config.yaml
model: "masked image model"
color_jitter: 0.1
encoder_activation: "gelu"
encoder_fused_qkv: false
encoder_bias: "all"
encoder_layers: 14
encoder_width: 192
norm_pix_loss: false
init: "torch_default"
optimizer: "normuon"
momentum: 0.95
orthogonalizer: "polar_express"
lr_schedule: "cosine"
Rows from block 3 of the encoder of a small masked image model, named by matrix and row number. Rows with one number belong to one neuron. Each number is 500 + 40 x the weight over its row's rms, rounded and kept within 0 to 999. All counts start at 0. Numbers have three digits each. After the name is the row's rms in percent of the matrix's.
After each neuron's rows are labels from the 100 images, of 14976, where the neuron reaches its highest value: "strongest on" is what is common among them. Only what is clearly more common there than usual is listed. The data: simulated grey scan slices of phantoms with and without marks.
# fc1: MLP up (encoder.blocks.3.mlp.fc1.weight, 576x192), inputs 0-95
# fc2: MLP down (encoder.blocks.3.mlp.fc2.weight, 192x576, transposed), outputs 0-95

fc1.119 098:507504449604445425539506534466486560473531454530497516565502490507551527513521539539552460477564489490466501541505505539480422496508519518489506484473422570532461491506578504493469487449460483553525474496534515486488571450465535487475489480510505467515513540494499421464499583575436590557
fc2.119 127:482500487539542520484514491580567473429505535524463528504474535529500434544492504470569524514461488512456473482454528533569561520483517512554468573442550446518517529423455473434499452517511427569500492558493537544488454499507533443489499532505503552493489517543438462557490556495432553488
strongest on: chest

fc1.534 110:496497550532564500467483540481475480488504493475474450521530542510479432444504463460499498511478501485527513502494561471510512544542529489507487554471423483470517432488521458488467494530476542520511430537480382512502523482464497465502509469589492460503468454570472491526433536552488457530
fc2.534 093:564555515453431532483498499484495476506421532513509468516561461530495477480490482494442518491493492483460499506501495540495485567446554468500540548505497508473536593506586551540538509464509497473572519466514585444497457463519505565464508508569450506501482531432436515487519509471496442548
strongest on: ring

fc1.371 100:534570477520494512544503428522479543454510556520461478549465523505484465515519533501523553484548472569457487537480537423497527512528501449592456486434468542481573544498540473489549554480506497466434497492455461480479515505495535521584468480561529495475488599454419480502522493487450465450
fc2.371 080:495462405457591498475536506540516452492428508477533490517464502517380501564550450497510463517483458463487510527479442548470489482495505466390538512484530489487457495507486573533495521485508490536596472517558570452550448465470506504486553477481466538534424424467472460538453505483519512540
strongest on: ring

fc1.345 099:489483514552489538556544445505518451451517458468456482542506576496526516483542502450521528443565485499466531507483474516530545570468488536514526458480531447511482495504525514540471490489526466434500555525489495480535498540498479534506443486440547449447471450422504520541539504498525450454
fc2.345 108:405606452531532515512484458536527520474489491512470498483494512494576530477471515523535515446466478467607476472533491505493470501463505490479495583512497569427594551453545482458521500494480524538484469504473509494448496515546561452562452515510451483491481515528470434563387499494495553497
strongest on: noisy

fc1.452 096:510533533507481515437486478514499430558444483483539604480512505486557502540511506498486493502512481425528549533496499480471586485530492503502517498442435565509502505484509457450468574550549406575560526506482487535444508594544480465422477459494463497435444440494507535477456497492490460606
fc2.452 139:488535485448550531452463463454497566545471450426461500550498544459490522569505495505514539494524540562519544563543510423484506475529518532472506524467493528524496572543559510525511448524480482449454492475516493425483495478551520481478464531519516455536495500411474528541500492495521512530
strongest on: limb

fc1.11 109:471459473487476538454452424521457550605452531462576475564536512499501440598519525484519468456501489475505528479481534484481485556460525523531519482552494454507476509610492510453585468498495593443540489579588479503495525451487546581521491548430552487534500543507463510475488542540542492501
fc2.11 144:479424559460466513445541439495497503497545457527435418424551478446468506546484506508536520486481458525515557486521463509535474479508480514526503459468493428514567603522494473488542472483493484530424535449507477553526498471492457486511519511500483524559541546522415531570525381585491467465
strongest on: ring

fc1.133 104:446473447471486540533466477460479524455474453496551474534482528528457475518524405528500500472533563575540560515504518448533512584494512556474451512523507514431406504501486587511486548478487573531497546581545426465466582519485505492506564513483540522483493502531524452432571453458545469447
fc2.133 121:550502518503569461487537578495475501499511587477558451521528556476451418480471510537471537486532469508530431566482561515494561424492499518543509487476470492453543476475604584472457512524452512497500518483524502557491525505508540501493504467547487552555495567471477512483509481451466534473
strongest on: head

fc1.196 110:501534481480534487533460484486534476516485500495457407564505467523471478541535485435510439422576505599466472482611499516422451463534502495450419581494522457465492494439507524505526557400523474489501472452498439468506456519477484458493535512557457520476466571379456526484490458434453586463
fc2.196 088:482524545534500493524592524518539544492493446494450541447513617460471481546525531550497555571447482407543511487473480525589533475495512465609551421530555523535533484470497469496479448508555534524481507550506537556529497539482535525475456532489545473475538456542568522565443550553524441509
strongest on: head

fc1.254 114:426513517488548533525419448452593511492487534467488488532558525492495450487546436429425523466509485555511548422480494508506503514462518547472568473464536531502478559477493513440577601464549482576456514491487451512452445486480458473539595532512506489560543544475467471503485532492489516523
fc2.254 091:533526493510522481489499469511517470438544536527529481551487483502482489602495433479552514404529504505513515514556480546518485534533532513558511484435454519590409516512481501507452448484478466518546511533522517503500585527524480480476454484528472477474477475567506468460527486469454534500
strongest on: ring

fc1.44 100:497477579526500539473488585565465477507419571492547448532487476491493531548497542488491404494571524517512445510558495516489431573491564548530438502506548442518569442438575515522486502487511491527500447517563466469494455550485491494428470502488476523486554563500479534489462462464501475535
fc2.44 089:630507456512502522572524512518486457540544493524485524518517539433543469596451481518540596492484473560492510517478525538483507459482474441373529503542432480520486566424456457469503511535529540499449587431490509510583543539541503483459538513467441484512516505530487445569561518565480490508
strongest on: low contrast

fc1.310 105:507563539485468534494480495495456520523536512546426457422559515531527489490531514539523495502473515564512453464546459431464508583483486497612480445487490492540482491560488476478462541505473509525478540507580544543454506444508500500513539531488509510495544483612548513536517436440495577489
fc2.310 134:511489451503482506517488530483527562535472454450448509502470524440469478496429523495562502511557430453508442545500506499491484524463518514436519523435523515469578416447564534511517451514520499560490402513552530528526472488522435457454486537514483474523488506462429603520445517512438475527
strongest on: streaks; chest

fc1.363 104:470519452441509531534463437532491498511573537555543485526441479519508472540476564534540511489538520520540549496544511521476484540490569515470517547450490478493520517519503516475499466480491504485541485501439470496454514558447505461549471546528589504485469453530494458513528474469480406496
fc2.363 120:515490479491493485505542437526480474501509467486504534505493467554461427504444506575445525545541496575421485544509462450518472510545498496442511510493497474489562467568547477432458497564491436467468466558477456485495568513513472547527509484527513520585469511463432458522489454512507509575
strongest on: ring

fc1.351 096:477438468449497417445465506445456552522465442458537481503497490518534483530524521507494499536410544542561585500591465455467466541434517474521513506412493461545506507520488511453557531542557540507574520456456507471474493484482479568481499532495512493538524512486468498510467421511525491489
fc2.351 112:507562476432504464511548453540520487463539527535517529534530485467499517528423493470519438487571492455446412512452558497554479471544447517451520497537500528440452462504526504440493510501493495481472477562508529504490518565484537486459506465505516556488488439451554519473451521459473554529
strongest on: ring

fc1.4 093:494519555456550508450511472481481458492544540473528514406492505474515474475494531574557458528489408563577557463476518525509545551488483478550508513583539562493512481492492518534471462485488512553504500488472456461422523518430495435563484530493449451575514477480441522546529451447558438478
fc2.4 119:533446486438506510487503471481523490475411480506585480556515540448514552555545465516516583496486537513506486565491403501516530479509472475545432543468496526572480575513484480475458505403571522502523448500505483541504521521551452537467537513442478424511548548505482489546515572522539451480
strongest on: head

fc1.346 095:574536439477561552541573412636435492509560541477543514499500485528491474453461469505467474554510540482530464520575483532496402480499512506412484544511553527475462515463467477486533487516502507486467458506480482481481502447416493502551531463491435464605500504476511508470493497485570415497
fc2.346 120:478401526553505384461434584478499464478469446475531519507489531523467503545492548436530499557551518446499437486423472453465507511505513466545562555490498527469491546542528477490556528469535550503514557468564511451475513483590505477444499525562480551449501487487470513525518544526465471555
strongest on: head

fc1.20 095:474546517485552501513421474536494543456530562517551532540485476514468496528430471473548467482514468565466493513521476512494479542452445530532484502453454514507532373546522463481521471465415519487486482438461358512442535452523560519504454545512522511480469508504489438557515486509465466427
fc2.20 102:557499509542561455517511467486473511481516501514502537475478466487498523490514567513515596527513496567568479529566500434521533486489523449516488530550582539533553455577544549484480463533421420483528569497417483558466542531543525516486473450542460494444532487510501543455508537594485447513
strongest on: ring

fc1.347 100:439544480563515496500493458472498523588502496512606432450502545508519476577459501476514532458482530501533498464478556548535471532519491510499547474560496490507509480445472496509446565527501536484509501546525486478536472531495522507503479570490533433449470524480603430531568479469518480480
fc2.347 131:514472478543465462464565531469518473506404498456448575426467450497524522475509546531566532454533472519505472587442491476553484474545488514480481562453438559467370511543496457538555482400582481507531542502533499533471544485528534510448464455518492472546546554471511478499519536557493481451
strongest on: belly

fc1.228 111:455500537567481588447505453567469451512554513472452523448469474442455516452526496485498535449527468517546506451514507543483495497530452454445572525506486563614530519557506475513523483465554535421526523469532539515564489491547535477508487507506462470473544520480642520555436531439449573527
fc2.228 102:519505541476473495559457513531483418516504509507520460540493486465555505444516474550479469456504500502463501514518538472519528469509538562497491479512520506423549497565418470488509554533414527469501446462439530460400524548500468595521576495517480537570488423485467452515470445504560415485
strongest on: noisy; low contrast

fc1.177 106:546514489468421518455531459517511457460516457536468474545467561527510472457514510500480502469512466482538472495471464571437540549519505525465469421530624457582512398561476472516491518462532436524491478455469459482552540495491507466476501478569448533478503543475493560512520477404537508501
fc2.177 089:489507569429512558524487543470601525572508488520482481501543527496473548521438492475506541567529496481489549562542543447564547469478608526485458515494475488417456546517521542461495448533488436453544477506525536481506484479500463476479417487484461533503516500407451511561510550516450522513
strongest on: head

fc1.261 104:484487432423503550504501516439480529470480491485528490517449496486559451523448489483552472468527509433538532567480520484412568513480584490522535447508552600489571505520543599484434589557549575527521470485549459521497515506423471501527518601566541463516470449450408474469497507441554499510
fc2.261 123:504516547476524466430482498502534556548461525430546503508429474508509481519493514469550447518520520527551462518514571440480471459560478463493487504520488454464502519443544496490499478520449573561477464513571509504449522570505538510482520512495515494460461519422558529553546528436436457465
strongest on: limb

fc1.162 108:527478443537526588486508465518552498480486450527563495510410483571558366533514577553504478514561505552536451533542479517427547564398578546525576568513516512513545511504501486504497528566534577448480513472452502442481520504439492531449490530528531498535518506477523537508472477502528457528
fc2.162 133:519448566420468464442514526430563515530454472542515518526509488430489528503436510493532523554538485512493475522479522466528501503492482474506514449542472441487491555512549586499564514503481406437506510547584471528462563556498507513532448440526526422487461462452511492492492502516521473446
strongest on: several spots

fc1.292 099:523522542450465620505517406468494500508531452496470474546571494441520488503514446514509513547499460414450501513527456523570515551502514419527520459523502481453479469557528488458517616510579499572503503548456568485492473479502459482549518510493481484501462552549603478528553487502507467430
fc2.292 057:484572495471459551501552533454536531452520501523509462454472412430521504482495524459513522557485516464493429530498447446508435442465493447480437509527523503531492488574527504426541523469500506554567550466489471470565475572496476586512392467441528519492478519524439502482490538494477475549
strongest on: belly; bright spot

fc1.226 102:489501483528536515514456469521499542482543470487435489514458586460471507553440462490438447467494577509501556507428438573508450497461512505548530474448506448464484557445554559434543524539496552465473531488500469563542461565550498500498494536531498493488586480579516469487576521456490477568
fc2.226 086:497476496439427439509496492494510452529462427517484485483519452513452549407577589551487543531495462514484473470555473477438523471547506444499444516508462556521489515536478445546495545473516447549556445553512512517482487445506495467543487533519513467574455463401522571449420533501484508406
strongest on: head

fc1.283 108:547510447476522479540492488579473497512531530518472462489540502458480505555501500492449477528510505450525485534502537466526500552533523447491407511612493508471569478544434456512494469460482540446483492456427522521538520469484517569569546551511394479531512450531538475501405560478450549556
fc2.283 144:457444525479452510533513507410533418510453482519478530532466453524509455464466504464514529474465557547476471516465481466545505508487479491498576495406538475551465520496511508413546514504489555571475553505591478468478483546590454457514521441537588505464508537453458533437528520546550422483
strongest on: noisy; low contrast

fc1.311 095:489517521517472453602432531418543462478499485429530467525425517480498526555455481510430493479498497489496422489471469567543477513437500520451477456506505466526495508468543574437560480530437497546481508495472525511585503555502585525470550572544520519523480523552497465467499490482455566492
fc2.311 088:482511473485493518475529477464505537560482537551559463494525504396481586458551471482417562524450484571470513524489509448455470487500504539516482495514488438543496507490460397527572495460483506466487526497483445527507531491454531435554540528496502507478449463422527571506488497525445504523
strongest on: chest

fc1.146 121:442495535520484537548514514521549457566573538463500462565460502542540519457505508463564484445525559516522470429560498442574458463448558596518526501498514477491462509571516470465537483536538445459461543482435456543507531488457482619552528584399544491491530499473525521551511467443462499580
fc2.146 093:507493582531509479499461516451535484528516547499491413460541539522537501535491515492492539453472535542474572454491479490548525484536525556497548451492482469507462487465464498414571490557467573473583421491461473524556529431451465502496422535470442490497483522544497568496507553503426590512
strongest on: ring; head

fc1.523 093:539495487473439456539553494560544453423516519557505600557481487512541515537469523487481450548552479453565475532504520497532588501585528510543493446500555493529465544442504497526499520515561546414518492479473454446476447509470500492540497447546537508476438484497460525497586504599505459548
fc2.523 112:472557524490463481419457412430527506605561538485469603496561452526419482578476511452554511464482538497537393525454480416484500433442474505468512500507460513508470477480501560411502390530451439510546519490533552505528485459593529535450493465511500528526553548505511419541544476490479497483
strongest on: limb; ring

fc1.80 119:544496470460447561516435549567421544489476470410482531517517549486508516509411503477513486453483370488439474582477475512550487434462481507512474516477425507540495526535411509489535465591511471503509473565458552575469516583483556537539475522525525580511519536446516470531533506529491525518
fc2.80 098:508501508480525526526490570510509547471608505535431517467460448516498503522527572494442547479600517492514498464538430550472465533496505570468472533488511490510489511470468468499464523492551459515530523461449499479480514460426496492493518484502541435528495524498563575546446586501390483508
strongest on: streaks

fc1.472 096:496482530497496499459504561537548429524524533487478484519479563449516518556639477510599436457495458528465516503509490464473566528509540422528466436421523524553455523534533563529520458425507452479434500588501521519556516440555468537505525563532477490495498533480483489492462454482486597494
fc2.472 112:525585522522517466509483495459549513480454523523440539470438471534482539528411534481461564486485494500574457518490509492566492483576430523486506522553561503525544551485509484506490457574452469467536563500562519452513436548542466504487515490521433538537477463533509507543548463494538544534
strongest on: noisy; chest

fc1.74 104:494466508509482482509527465462481435466529485518522487545478508499538352509473475514571448478516474483472560555537451557476525512446550549507471490538519474477537473500509449502495490500550537545521482576550459458508497518493436555549554537456445468492580461502485487528589436449545543494
fc2.74 117:483504527454523419540590492508448532491494499476515522555487473540562522495562485499432573490519543485554555476521433471500531468545530459500475593516501513593544462451475457514561488417550522501536451477514494486569510486548454483519536501513527527465534527511469502525483534523490538512
strongest on: head

fc1.373 090:480526504542474448459449452480488493505467581501537476502509515468564438550483456445548440547481440495496487518450514522537485526524493539480505584416458570583523481502529482476493431535480490480577473516496409477446491510474476490480539480527470474458465507426516536342482471550488465460
fc2.373 090:570573537526508505448479493538476479551507493478557480472501480498576461564478466479523492521423507572485527514513508485456462536524559509487472482502494437650562480457517470453543447518500471491570498498474459481448544434533482560538515528533501522565506433512445488531487527467456499484
strongest on: belly

fc1.486 113:479509516461478474535451474465504472507507459461535497428506461492474571494469471465492451493491506521510450594552481518414567494512515478554570495530500496514483492428506469448475478499578475581480443428526550483517500519438561494529480453491507576454517590472493502506544465487509487473
fc2.486 106:539529504503564533448525554499498501513458556494498488560527568477497504535480529462468482481497491479469496478475451519528498428452488481488422434448476520417474441523459503565501443546427449497485510531453475461547447532545560435487478530546456476539522420444428513449474568540563477491
strongest on: belly; low contrast

fc1.250 104:424522516535469477561572529512512510477584501518592472535547563529512457499485489448437521528536482494519414416531559447484586560438477551501511500495471510499440474499609478486526472507509523546496500533460436487505517514512468517524480499494500515531528576541534491533507529515479506528
fc2.250 103:501499547539424422467483482539506513511498508578506504498463503495462533492514493519424405441424548557460529508482483562512564498456535509513523392438452480516487500539493470491490500474525517531506437559527499490511527370470434503460479491500458530477459501554489536450418524428508513427
strongest on: ring; chest

fc1.314 101:427552456533444527569487488552591465418491492509507506473530548469542468486522487470572554497474506479499440494532469574501450532541498471575531548475519423478541520490464510536545437452493460498543510490428463447468467494467475517461513452580458471528479607463517534542470473443491489587
fc2.314 136:459452530502526452466498496459506573491452514517486528532477490488449507513491538525478521509531509484513514471522467465531549479491478588498514496470523552509468484532562442491433570500485499500508466516554483569556498437542547461497503502482554555534545431471530451504533509596448528457
strongest on: noisy

fc1.321 091:482529476446509500514498509537469454539558470452528575461478452428419499596545492468575497438496428558519549427526512525525494519488498504565514485428499538422523490415539524507509497507479495484432503467466386460530516513491508507506521512478513521455452442471495449538477500519530431422
fc2.321 100:453527523506512481493521487542491409490536497468446536485521484565522463482500469501500452553537473534532474474377503481510497454485527536482544465487511570467411508528592528452479526518543489483557490514503472502437505477555499543477477541512474463556491483568514539449525542468516429548
strongest on: belly

fc1.499 094:592510456481516485378437485521444527534468565472509490442470539606476517531522488556506444461488499566556496481459531492498523536502492521457452472508462531472484520569511538425518481434557522464452451485526558541488487471495503479612471560501569496577550483471548552473547499490490462486
fc2.499 068:487481535488478548539500507559445476456418534506536531488446473530564505459485557519454496569558510552540431451568581499490476466476531459483469519485527479468508530456512536536504541496534537482474543563411532453431568511541477521562515448583525491567480517468480546505545462450480550579
strongest on: dark spot

fc1.488 122:514522478468470458461518467522544408503525485454571566560475468463423532451546478509544494457471450564545465449483470483522533516516433531508494446586505481537467463495517505450478476481551632472535509536544454495500562418536523469509472502538511443527485511500537530530504554519520488561
fc2.488 099:508558499493509450545523467521579492450527495503537518488484497503575501436476499484542486453491480503462517419507508517491528428514501581443502508556448458515485489508479482480473448515511577405564520474465454438566524479510521518515451470437505507460520578501506427507570481545529522458
strongest on: limb; ring

fc1.466 112:521509499499488480463429464530458481592545505485489498558474530514465543532475507528553491510504475485519534423533470504513465523512546559433519453513503530524578517540479529504573505529527532482565461520435427544486459448527496510440488524507579507541557533520522509502484502463472428501
fc2.466 100:544428464538489522473454551480559478522487463527485522442463511478441552488495486531519476513521590486493528435502425524551441402512518468478543434452440486502528545438394447490482478474492495522521499500515515464489505487549520470432450479461432526454503517550408529463535475539493497520
strongest on: head; ring

fc1.132 109:528548462506429449506519525495496550508510539501536473501517541459443478484464477561519435450515461454510575535461483496503567554577478566375465466515491488460520512562528461466470490513488490570530470547500472565508484571512449434459453504517498548455522516496553530440466533503490493525
fc2.132 084:553516539519523527463546535524564519482477467501485494574424515514595445483572526516440558533497549612511545462561538532437441524548546428492490538461402520461499551424508454516464551484448443475485525431536486424464513461502543481480472496526471547517532505495465483503524480503494526572
strongest on: chest

fc1.443 104:551397506553506505507474470503494483553497521554545518494485532515446463498565423507519513445537534527581494540489498467488474590583468505505556569450519437534493506505511514501535480572452487536473501524431494493565519549490368465520401418555576502428502569489599476529459452537516495510
fc2.443 068:530504455498517491519485558490503540478485531481545459490501492514549440535479517491500479523434495522449454467529466466451586447357543579472486458501449485487510538467490511517493510579473479484484442504462471625500541472449491495401438500472496503449487490514501448491485503529555511474
strongest on: head

fc1.92 093:482467520524433493519495502515489484542523575453521512553498505512546506514471464479501441519478483433561495515455488487502456487526435458486453535486507463414523499409495452506482444434471543561532468472555521437578434476450532496463448471533453484531465527451463428515451494438516494444
fc2.92 072:515472408448483472528522582461549542531502452602574480491526471551468497472459508498479442455516547527464547518515504449490542477510499518533537419507535529456548470471500488456510527553447471553532605504511560568525475480498461521555541479495588499402439507501555535493506498505440381481
strongest on: noisy; limb

fc1.500 097:567551430558496537475500522562481521486513503594592446486465494513422510495467528503497486555514518502527529483517470479480533518544479494503577518458483534504540552517542482539530364435457559502547490434472495521510564505504477510460554542475508493458478450506544519563512524523453500574
fc2.500 092:461446540544545533531458447461449505483537512510461496486434492452553467463503418528533488435478493543487498524523497566490469476486471422498497416503459516490447450474460476470472528561469486490473485539492596550485477473505492453529465457527567526504478476492439472510553467516539584512
strongest on: noisy; low contrast

fc1.320 100:458467484573522493502464426561503568510578436483553531557513403529495464536488511560464472459512522539511432567561455558561482516446465541505497485473565439483472493474480549455432503594547472501488491529452511532521498465509525491508476535558482433444468482526556482514532489538523482511
fc2.320 086:492475473469547437535561464480550515534528551436573554505503497492488514485490534470423521470494511478482474474461551502521417500511509455560459563552509545484478457431525534468550498508509503480437572492488528515484361577540516518507458486563560585537498532433548528518508512489495505465
strongest on: head

fc1.511 098:478549508517535547504530569529435459453470501464461437457472491476489478571485419486556493509504496545492494562499508494483567515430596598524490473503469521530590470459509488458527431523476462541577457523415478482486501544548563502523517483454566536547536555476475434526513565478511460524
fc2.511 100:532532442490513394468523458455531521473450538524421580519495537552499453502465518540476520478481571538449509419507445502569503510603483494495442518485512478440474521468489502495485585441486601472444512483528484544505500421472473495516457512544503451486448465481573526454463540495470470444
strongest on: chest

fc1.54 103:515484507546477528478486488492511457505447492504523522511434470540481517600496514477522436513456486497571426565501461542505520476495433497497515530466552552488472493446494492511488460631454471567564464427529421424474486553498529512514478488494518489580478467483567496431526469467502470473
fc2.54 122:547428554501502479527520515516515541499462515535540542532614463487469477465484481537475494421535488508457578510514524481522562570482512430524491497497537401465520529530502433444521512466543506485505541522457580485433515486529482525483546518489454555476463534487453412507515468453516542492
strongest on: noisy; ring

fc1.148 093:420433497490492539548493565461472564525449496510585475492524520461491426474552461546508552460494523517451506512495546476437497472535451487463482501533476457502515470437525552550493531504504539488569477468515565487500498463542435451580529595473468472495455498561449509506528459449521513545
fc2.148 090:478522459439530457495517502529477509502567543534469477498467514529455523568468505471507475486407512540528483528560474511491460485465508507495445490525464539590486500431468511561490552457505523525487454453603518514404497509542535470484436581447534397477566476517515516497480524494482506484
strongest on: low contrast; noisy

fc1.555 097:406500471448472564519523470510497559456461576516560486575464505517448463507458477488607437439508477450541534507492476431505532492458503543447471397452567512496506470517460567494531560498496507553537486483532441471483550501475492478522478510475499534522537457577473503473510493496604469472
fc2.555 119:528412522515453442459517505454535502529523497432558496530503506501512508487465517490525528537512517504500475514575558471572523446527571491546536509453506471465481486445454610518472554490457512472517511539487418445479524508482473533486486420596498498513526433422471547501447504503446588509
strongest on: limb

fc1.161 111:485471556473527500481445390499522510431561525481533502487518533519512495422548447469573414489572418531474528460522508539477544462415558521515574473462536476505450544591499611443513565469472506492508527539501449481461554465483529484546506517530521503528497570518499452612475497525530482502
fc2.161 122:456476550557510455512467479507547490489546492566481506509472503453502473513547521550507517455484489491459615538571499537519518483567500534506533475523498475521452534545465448425478407478527495479543522527523490413516515491507496519483521536524462467523474516509538478483559573410459516476
strongest on: limb; ring

fc1.402 090:504503538528473546598495502493459512512521490413460539442528529584499520538466470552536516470405539483526555441469528520550550555447506476499473533572495497454455513535465485466484495503487497544446502507450456457516520522441550474457530504462478524517491523484513519457484442542528495460
fc2.402 100:526501505529509459495543463524504500448513476519455528496492587491511478516547405449443473527521411496556503466539455500510464489519457545488532552479509458461468484493620577390468503476515502522567492490574482546508510505490508501525503527465468490573553465532460563473469511478447519523
strongest on: belly

fc1.124 101:484471446415469521545502539437452529485480532553519524480463451501480507502507534525474461447481515503555467503493527509510521477503463447523533426481533444470417465574484483508515519494501412534509454472484473483494545458550555508459471517544381474459503498522515472469488544423492444467
fc2.124 122:460507522392513430504461507565542518498479475526535504416602530537422552607480491503570465481569424492461536438496486523434531511518496513497470475554546482530555504426491475468521529573500553498439497531505502472540507516547412507527532546508493533433554544459559469479567510490493536511
strongest on: low contrast; noisy

fc1.459 107:447484444506456510497521508497511488548527510482581536561461439483499484534508532465543461454444438452469569477511442424520529481523521541535463451419551417492578552542441506503487508509553540490519520527474471476498554493434522629517465565494513526465521493496483538431547491466569530529
fc2.459 110:444522468480554508393495377473507496514531558529543536479505465449530495526523504460520490458497533483580458482540404468441460522516488527431522503511474495499506505550486534522488485526514479454574484549489504543513521467541484508486459495531526519517530538495491543459472582569462505490
strongest on: ring

fc1.13 106:519536514463443504483498386520451462470463493439470506522512503492518549526563453612540514417471466432474573441465475591498522531464553510468543534503551492476455489556475509536457523461610461515531522429541470459518481542473514457544557511504513520476528518531519467484526426487487464480
fc2.13 134:518459477527453520471571419450477532514440506514564475503552478587509453509502500565476535428508469518470474498469499461563471546472442473415525551508526479495557501562503533529544490531505510497512521510532456490484527534576532523555469537441449439560537438500506585551521479460498465539
strongest on: belly

fc1.375 100:479505468473586526527472542443543531514533530510482401476522499488539519511523507528531548520470496430494452504480483524482573442490466495499513523581568458460465491566513526488502439541527547587486486455416556442536525445484477481543589537530511433565467457503522516548563476445528596519
fc2.375 081:523569543427452486540472560529457533537525578555545498510508554497528498484490464460499497475435481486502467466517481524505492470440476476470417473507505522523495503424466563561521541527554462504448462496516488533504526524568524569507474527455554500518487583567506552451488514451416526542
strongest on: low contrast; noisy

fc1.357 122:554517452479489511470530478545524507467504459443589508472398552526501529553465461476488495530529454557533529522469486501545544543534452473492547477498480478502556478536450529502463573598512557592559447467540511458467441515456530546476473519594485498502490494507571485511519464451578531453
fc2.357 139:461493505536509500577536497452542499469498506489526536566578468509481475465525512490513563477535527486517493501516450500523451557582492534517567423513511486491514486564530536525518584516515569468527500555498382494570459438489570534537540460507574513501462485577531515514473472538460523486
strongest on: several spots; head

fc1.138 100:485523521539481508550491432490516522499495521458485574544474527542448450541453514539409445430480486495504434601486469515535520447520466560472494500526459514518459488494511506490502446449529571444536528500477508492543530459529522494451523587536496513458406585525466502515582482488464534482
fc2.138 099:606469462495519475491461523462482527430445469466514432530594495490411525482556484532536549475592541517421513432513483507417485543536522548482491564453414515544482490517481526583523517497443512475456505519544513517484558592511506513462496442506502543465511544465452432449435533475511519436
strongest on: belly

fc1.204 113:522455430406524535536443475506486529491495645496459457511503478502506451537515505497534543542501516493563455436479501478489506444524459512480528468484525505456424537516453540466431475529452489457474536442461471495457538487440487493555437533489531575494507473485452484478465431450491550445
fc2.204 123:511506492507535482497517429473547550508508426516455549529485509488509585545497490488508524509519463514470522489467505533577549439506578460468495606462493514508529480528473518524502487499497411551512460529500442526481417523614419548472506491473511509455521516520482460484531475544495464603
strongest on: noisy